python train.py --patch_size=[4, 4] --residual_init="zero_last" --lr=0.00084 --warmup_steps=2900
Rows from block 8 of a small multi-label image tagger, named by matrix and row number. Rows with one number belong to one neuron. Each number is 128 + 24 x the weight over its row's rms, rounded and kept within 0 to 255. All counts start at 0. Numbers have three digits each.
After each neuron's rows are labels from the 100 images, of 14848, where the neuron reaches its highest value: "responds to" is what is common among them; "colour at peak" is the nearest of a few named colours to the mean colour under the peak. Only what is clearly more common there than usual is listed. The data: reaction-diffusion patterns (Gray-Scott).
# fc1: MLP up (model.blocks.8.mlp.fc1.weight, 512x128), inputs 0-63
# fc2: MLP down (model.blocks.8.mlp.fc2.weight, 128x512, transposed), outputs 0-63

fc1.486:160130128129140140119142107151110162104113089145108140135103125162106130172127115144123105096108131165127111082136145148122178118173098134152115106130124118128117122158126054116119127155169098
fc2.486:084062141100113092122155126112127172164115129136178145112103143089120119143129081127131105109110096135111143102129119139138157118154107147086077152133144146123113118131089098116140149107151139
responds to: embossed; palette: dark; feed 0.03 kill 0.062; feed 0.026 kill 0.059
colour at peak: black

fc1.349:160093135149163103101139122130101143103170151142135188117161159163121090115149103178135131144130136101173137151158131124123168148091097136135143104106119137145126122149108129106102122152119133
fc2.349:117120107130137133135159128128109171119105157088118146137129176125105123131115110177103129116114128140094136146166102135110139130109117162061135126109143109128118115148094111163098145154102114
responds to: embossed; grey; feed 0.037 kill 0.06
colour at peak: grey

fc1.154:124120136148159148191165109093130143133147056121139085117098145099152098111109122135124133128122116094140137121109166089158130143156129130157150110125175150133115138103134084110129101122131122
fc2.154:131139147109096118134128114124095121169127169111106040103127139139131144135117145121134145131123116133143129155139143161133121128129142120144114172137138063148118131107101136138107131143134125
responds to: vivid; dark
colour at peak: green

fc1.109:116092102127129154145124100122106163175122140139140141113177116114180178140126148162134133137148089132135154159124160114085138168170155121133164084158104144123105170109103120117117135143130117
fc2.109:094098136098132152109169145152152096105139087145144114106109063152060103123170111134107075165133102164134114099122093154106175105151155159110121146096157163110121156122120118143162132151120139
responds to: cool
colour at peak: blue

fc1.94:113118107120113129147118132117115123120155082159157141132125131146138103107160154149119125140145097152180110095123138134105148118170111132143142090095075174142122138152156100125124104156123140
fc2.94:129143117079111130137134128097145148170120150133141165085118128115173156117135118091129149168133122146126142105119111135120154144127135146138108132137094151119124146087157131130131129127162146
responds to: embossed; feed 0.039 kill 0.058
colour at peak: grey

fc1.458:111080137160158123153148126082135126076160085128106093147112102131174105102143125145156162157129128112163149135122159065131148115136107115140144137169191129169138105117120122120147144122124134
fc2.458:132129143121111136129117112137099111188132162100131060110128142139105122148131133124138132129134124135148116146137133145128137123130149125119148173148141074125150115109078145136160103147135137
responds to: vivid; dark
colour at peak: green

fc1.462:138114084115106153132082094110145136138127128116109106119151136094125136120137133137114159090103106159161107113120147143098137113127146049112151131109096129159056174081147138130113123197133135
fc2.462:137101120114125137123125152117111128132099125095110132144187148115155129094081121156138090184076142076148136154163120132147102175078097094101123144095109083194114161162089126144129123128160130
responds to: earthy
colour at peak: brown

fc1.241:108123119103140147127092115145154113130171119130103135139123162096150094169138079095151138107082113121108148117164127129122139100114128122138125102160167135109113111149121100135151128097124133
fc2.241:102128141115135136123143140173148087155122159099139094146117112147087152162134127125100135132137142142107083129079094135159140120106145104108150142164139101119131085073134155165100131143124112
responds to: earthy
colour at peak: black

fc1.133:126099128140111108151123155088157139146168114134182127089127123120123131121133128120114158079124127146137133138122130119103142110123106137127135160132107145129093154142059129149133140138148128
fc2.133:138106142158107096164134128120127108072137091149186118142108093154160121141131104148102113133124135118084129148124129136147104156106119130148121137124130120109133169148125118117121142114117128
responds to: vivid
colour at peak: green

fc1.384:135130130106135138092120141093169128131118121137196087141130126115113111134110139122109118123127143151139124138130155110131145149132126102154130118123122147143097167164197137096117116123122118
fc2.384:137147180152144110190128093162112133090155115144159114117132120134127153136151135147129147118137161124120152142130166127118116125127114117129139118124105110137123143109136131113116119125107112
responds to: dark
colour at peak: black

fc1.51:107121107093101154127118119120150120132136098139202129140108121126133118110141159122080131108143114117107118130156147135141133118127110133114149128153111146128094141178137126123154113124115137
fc2.51:136145168117141122151139100130124154101141134135149185139123151147121167139143124144134158123125173136109155116123119117110132159113105154109154143134116114134102109116183148128162107112157108
responds to: dark; cool
colour at peak: black

fc1.105:117125089123121143116106113117105137145143126138200149089102117108128106119154124140124148142137095124133116122138135158099131166112120106135137163133144148129116141163086113114115123147136129
fc2.105:130160127164128107161112094172109128059156105150172119140112150121060146127143122146140134125135142132088136123109131101113122142144110146128132125144135122126134106153120116105154126124097135
responds to: pastel
colour at peak: grey

fc1.203:119135120133124103103128121133151128095145090106115163122063154111114144095112148113067139121128104130160140158111125136136132115146102139134168115137143150096109147128111093114106097116123145
fc2.203:148110127123087111142138092082087128131111157074112159143127100099133151105141151154142170109096131120090105174132105120113126157128108155091123133154099085131139077151149133114126129175102105
responds to: embossed; dark
colour at peak: black

fc1.441:125152124145120142112082139085170117096119144122147105091105097142127115146130085143101135110150088161109125126146139107117128139151147131139138132124119156107129147113101112167118136150126112
fc2.441:112149140111117137175094138122120113139085143115162130194111080089144125131161127097157134177068103144130152104090126139092165132146148098139156132133082148127140153115131140119147111156148163
responds to: earthy; vivid
colour at peak: green

fc1.15:147139128160162140109086120146118142135121100120117137086117132080100145089112098123067141107089093157137191138142140149124157159190108135138119140096101123112121139127115092139105099127130144
fc2.15:110115108123147112135129077119100141157128149086144118173113148054148141145128107165153158092093125136103143140121103106107159114158119137110130132146121119136151041108156120113138134149107124
responds to: embossed; dark; feed 0.03 kill 0.062
colour at peak: black

fc1.461:116108091115100136113120139116160129138095138088098120129131154102183149124106153115044115154150044113119140140153139142143153184115171090122123139112107126132123123143143099136121134153142090
fc2.461:116138165081144122108143119098164125148125134141080112101116137125126168131157157112092117103158099147159133112115130150105144116162170126115106162111150146122087117131094141120130120093160135
responds to: grey
colour at peak: grey

fc1.232:136142135103157127114134142106132162139085128108122105107120150165122097133122139214094113160122118105123150100132133131122108172114137102121135096157168074089065167129153123126124123111179143
fc2.232:119098184114140173157128136136127066150117115146122139096128096160140133140145149098139143175178165122135157115123154119144103148113134134130121148139130162138124132164118139139129112080136115
responds to: dark
colour at peak: black

fc1.13:122148119100126099165115129099109100175146153134115139137150141119111116090110117090140155125119108117122124123135175123127156101105146139165153095151153098141106154108106145111096158134117125
fc2.13:138148174152109146159138145166131124105162113143082115115127075153107132128164140131130146085178177131153100134136124139098123116131164112134122118128155110102122126133060175125112089103098098
responds to: pastel
colour at peak: grey

fc1.215:155106106151150109134130106162118138105173129149100131099119112163131140099137108132069152114148119139141127135128148110104134143128112128153123168094141161122128155161144096121144089140160124
fc2.215:151121119168150128140106127128105121100145147067137110187128105097127105121112144149151132112106140098126117172128088112113138158140143144134119138151122094116154076129141160121129122175107100
responds to: embossed; dark
colour at peak: black

fc1.272:122113102125096126134096118074091094155126104108147123160148125128184112134146142148141144110150102106116146106137125147116106150151081136140136161105145094121127117121123141128160083149115072
fc2.272:096124096123119140101120106137111135130154119125107111138127078123117089121136167129134120119110116130118110176090122127110150069174115155111130124133136166125110105100130120120145130118100126
responds to: grey; feed 0.018 kill 0.051; feed 0.022 kill 0.051
colour at peak: grey

fc1.409:091152113139208182150111098148136091152098140134151120149099112077118117158112128140081145109117140143138130113126135158096130136119117135136124140109149145093124165142174112075106112127139140
fc2.409:116095126118141112112145134167145131103146126157125135109091143121127160136130087112118131139139124123127126093121137125157113097141101118133073132126143164131112114142110104136099137072125092
responds to: dark; feed 0.018 kill 0.051
colour at peak: black

fc1.21:112117128089117117126119142147128136135124157114077160094113134102126124144165102094111116134121126131147134117131099107149119115106151122115124084149182137118109128118140117123086110130101102
fc2.21:137131140112129155149130132085162137107119118149136172138125105123120110128163116106141138134143130140098128111098092122084155154131163146112134144129096166088109141114168142131167106124150149
responds to: dark
colour at peak: black

fc1.347:131121132144129172154129130138124108154108118128166138128087089108099144158121135175130145080116136136168117147177121113110119077148116134136115121156117130092141149111123117113126131140144093
fc2.347:096113169165095141139150126168110114065127096147182141116092140157109117114134129107123133149107138147057153136106150147112136115156167114136090155132160133146146113151111117136089121114131148
responds to: dark
colour at peak: black

fc1.50:150107140092123161116119115069093163154144124097140187148120167136139138133119165135121130119123095117144134123132121136129175118138140111143120146109102146090124142154170107143137119139109094
fc2.50:139109112157135096112167118129147175126158147141096163064119182138098123136148120144062166077163111171125105138159093141125140111157105161087140100143152139124131099142122090122102116162102117
responds to: grey
colour at peak: pink; white

fc1.334:109141103134125123114099106129133094142088111128140134154121189123127091134138158134143135110096127122119149157143134138067108121114148128109112170160133133154119133148135098152106128163095115
fc2.334:134095068129136146119135145082121222134133157112151112174138115115128145101093088137115116112096147134054119121175095116147137109085093129109130103122122113115137136153138137161125132140113126
responds to: grey
colour at peak: grey

fc1.259:153141128138147124119138149153106148096079068101132166149101148143176114108152173128145129144159144051146133116099153079127112138152078134119135122141123122148111121136133138132141122168152151
fc2.259:127148140122129082145124100087092158131098121129128095159092121117152154183133163121124181117109121116108170155133144125106129132142139142130133122162108138126121116125161086101109180144132125
responds to: feed 0.022 kill 0.051
colour at peak: grey

fc1.385:092097125141150144130101071145133141133139124121136159133126154140172096151135130088089117145133080129116152130139123134125155152148083145129104106156125126089109118115113120115141097105121144
fc2.385:091106107133093099122123094116069140137087134108109123173118120098109191130120136147135162125084118137111127152106123140109146146152114121099116141112133124158147089131095110114111136124145149
responds to: embossed; grey
colour at peak: black

fc1.96:105145111084143134089137096136111122115138060061126148166126168144124148182107163123114147116135112121115178149112123145136136110144071134088107119092157093108116145101133138118111128124110100
fc2.96:135142175083149119142124135124112063146129128116100140087146061138168143123161174098144106143144116123155124128130163131126121117147138093145114121139071150153087141140111121084141115107136145
responds to: feed 0.022 kill 0.051; grey
colour at peak: grey

fc1.329:105084102145144124144109095116142147103118148072173110113106093141134134140125118088116117136102084143104110163132119128133153114129129113122135090114136189129089170147110092137101112127116135
fc2.329:129160132142130134172136142165121136110101094102131101183121155135126086119157135111136100123106110157102135162107108147074160103144171154126144119129141092079122147106123150115113108162111156
responds to: earthy; dark
colour at peak: black

fc1.242:106087117077144155127122134102160149154128142117189141116167164076178101131128099158130155128118137106132132105160138134148119133098155155152155124127146093098130113133117142164059141143128128
fc2.242:122130109123125141086188138152146106137144121133111150158122105151078130085108108142107125119163154133128076134130131114138117095088100161148150145123168098103086133119131163183109132159098096
responds to: grey
colour at peak: grey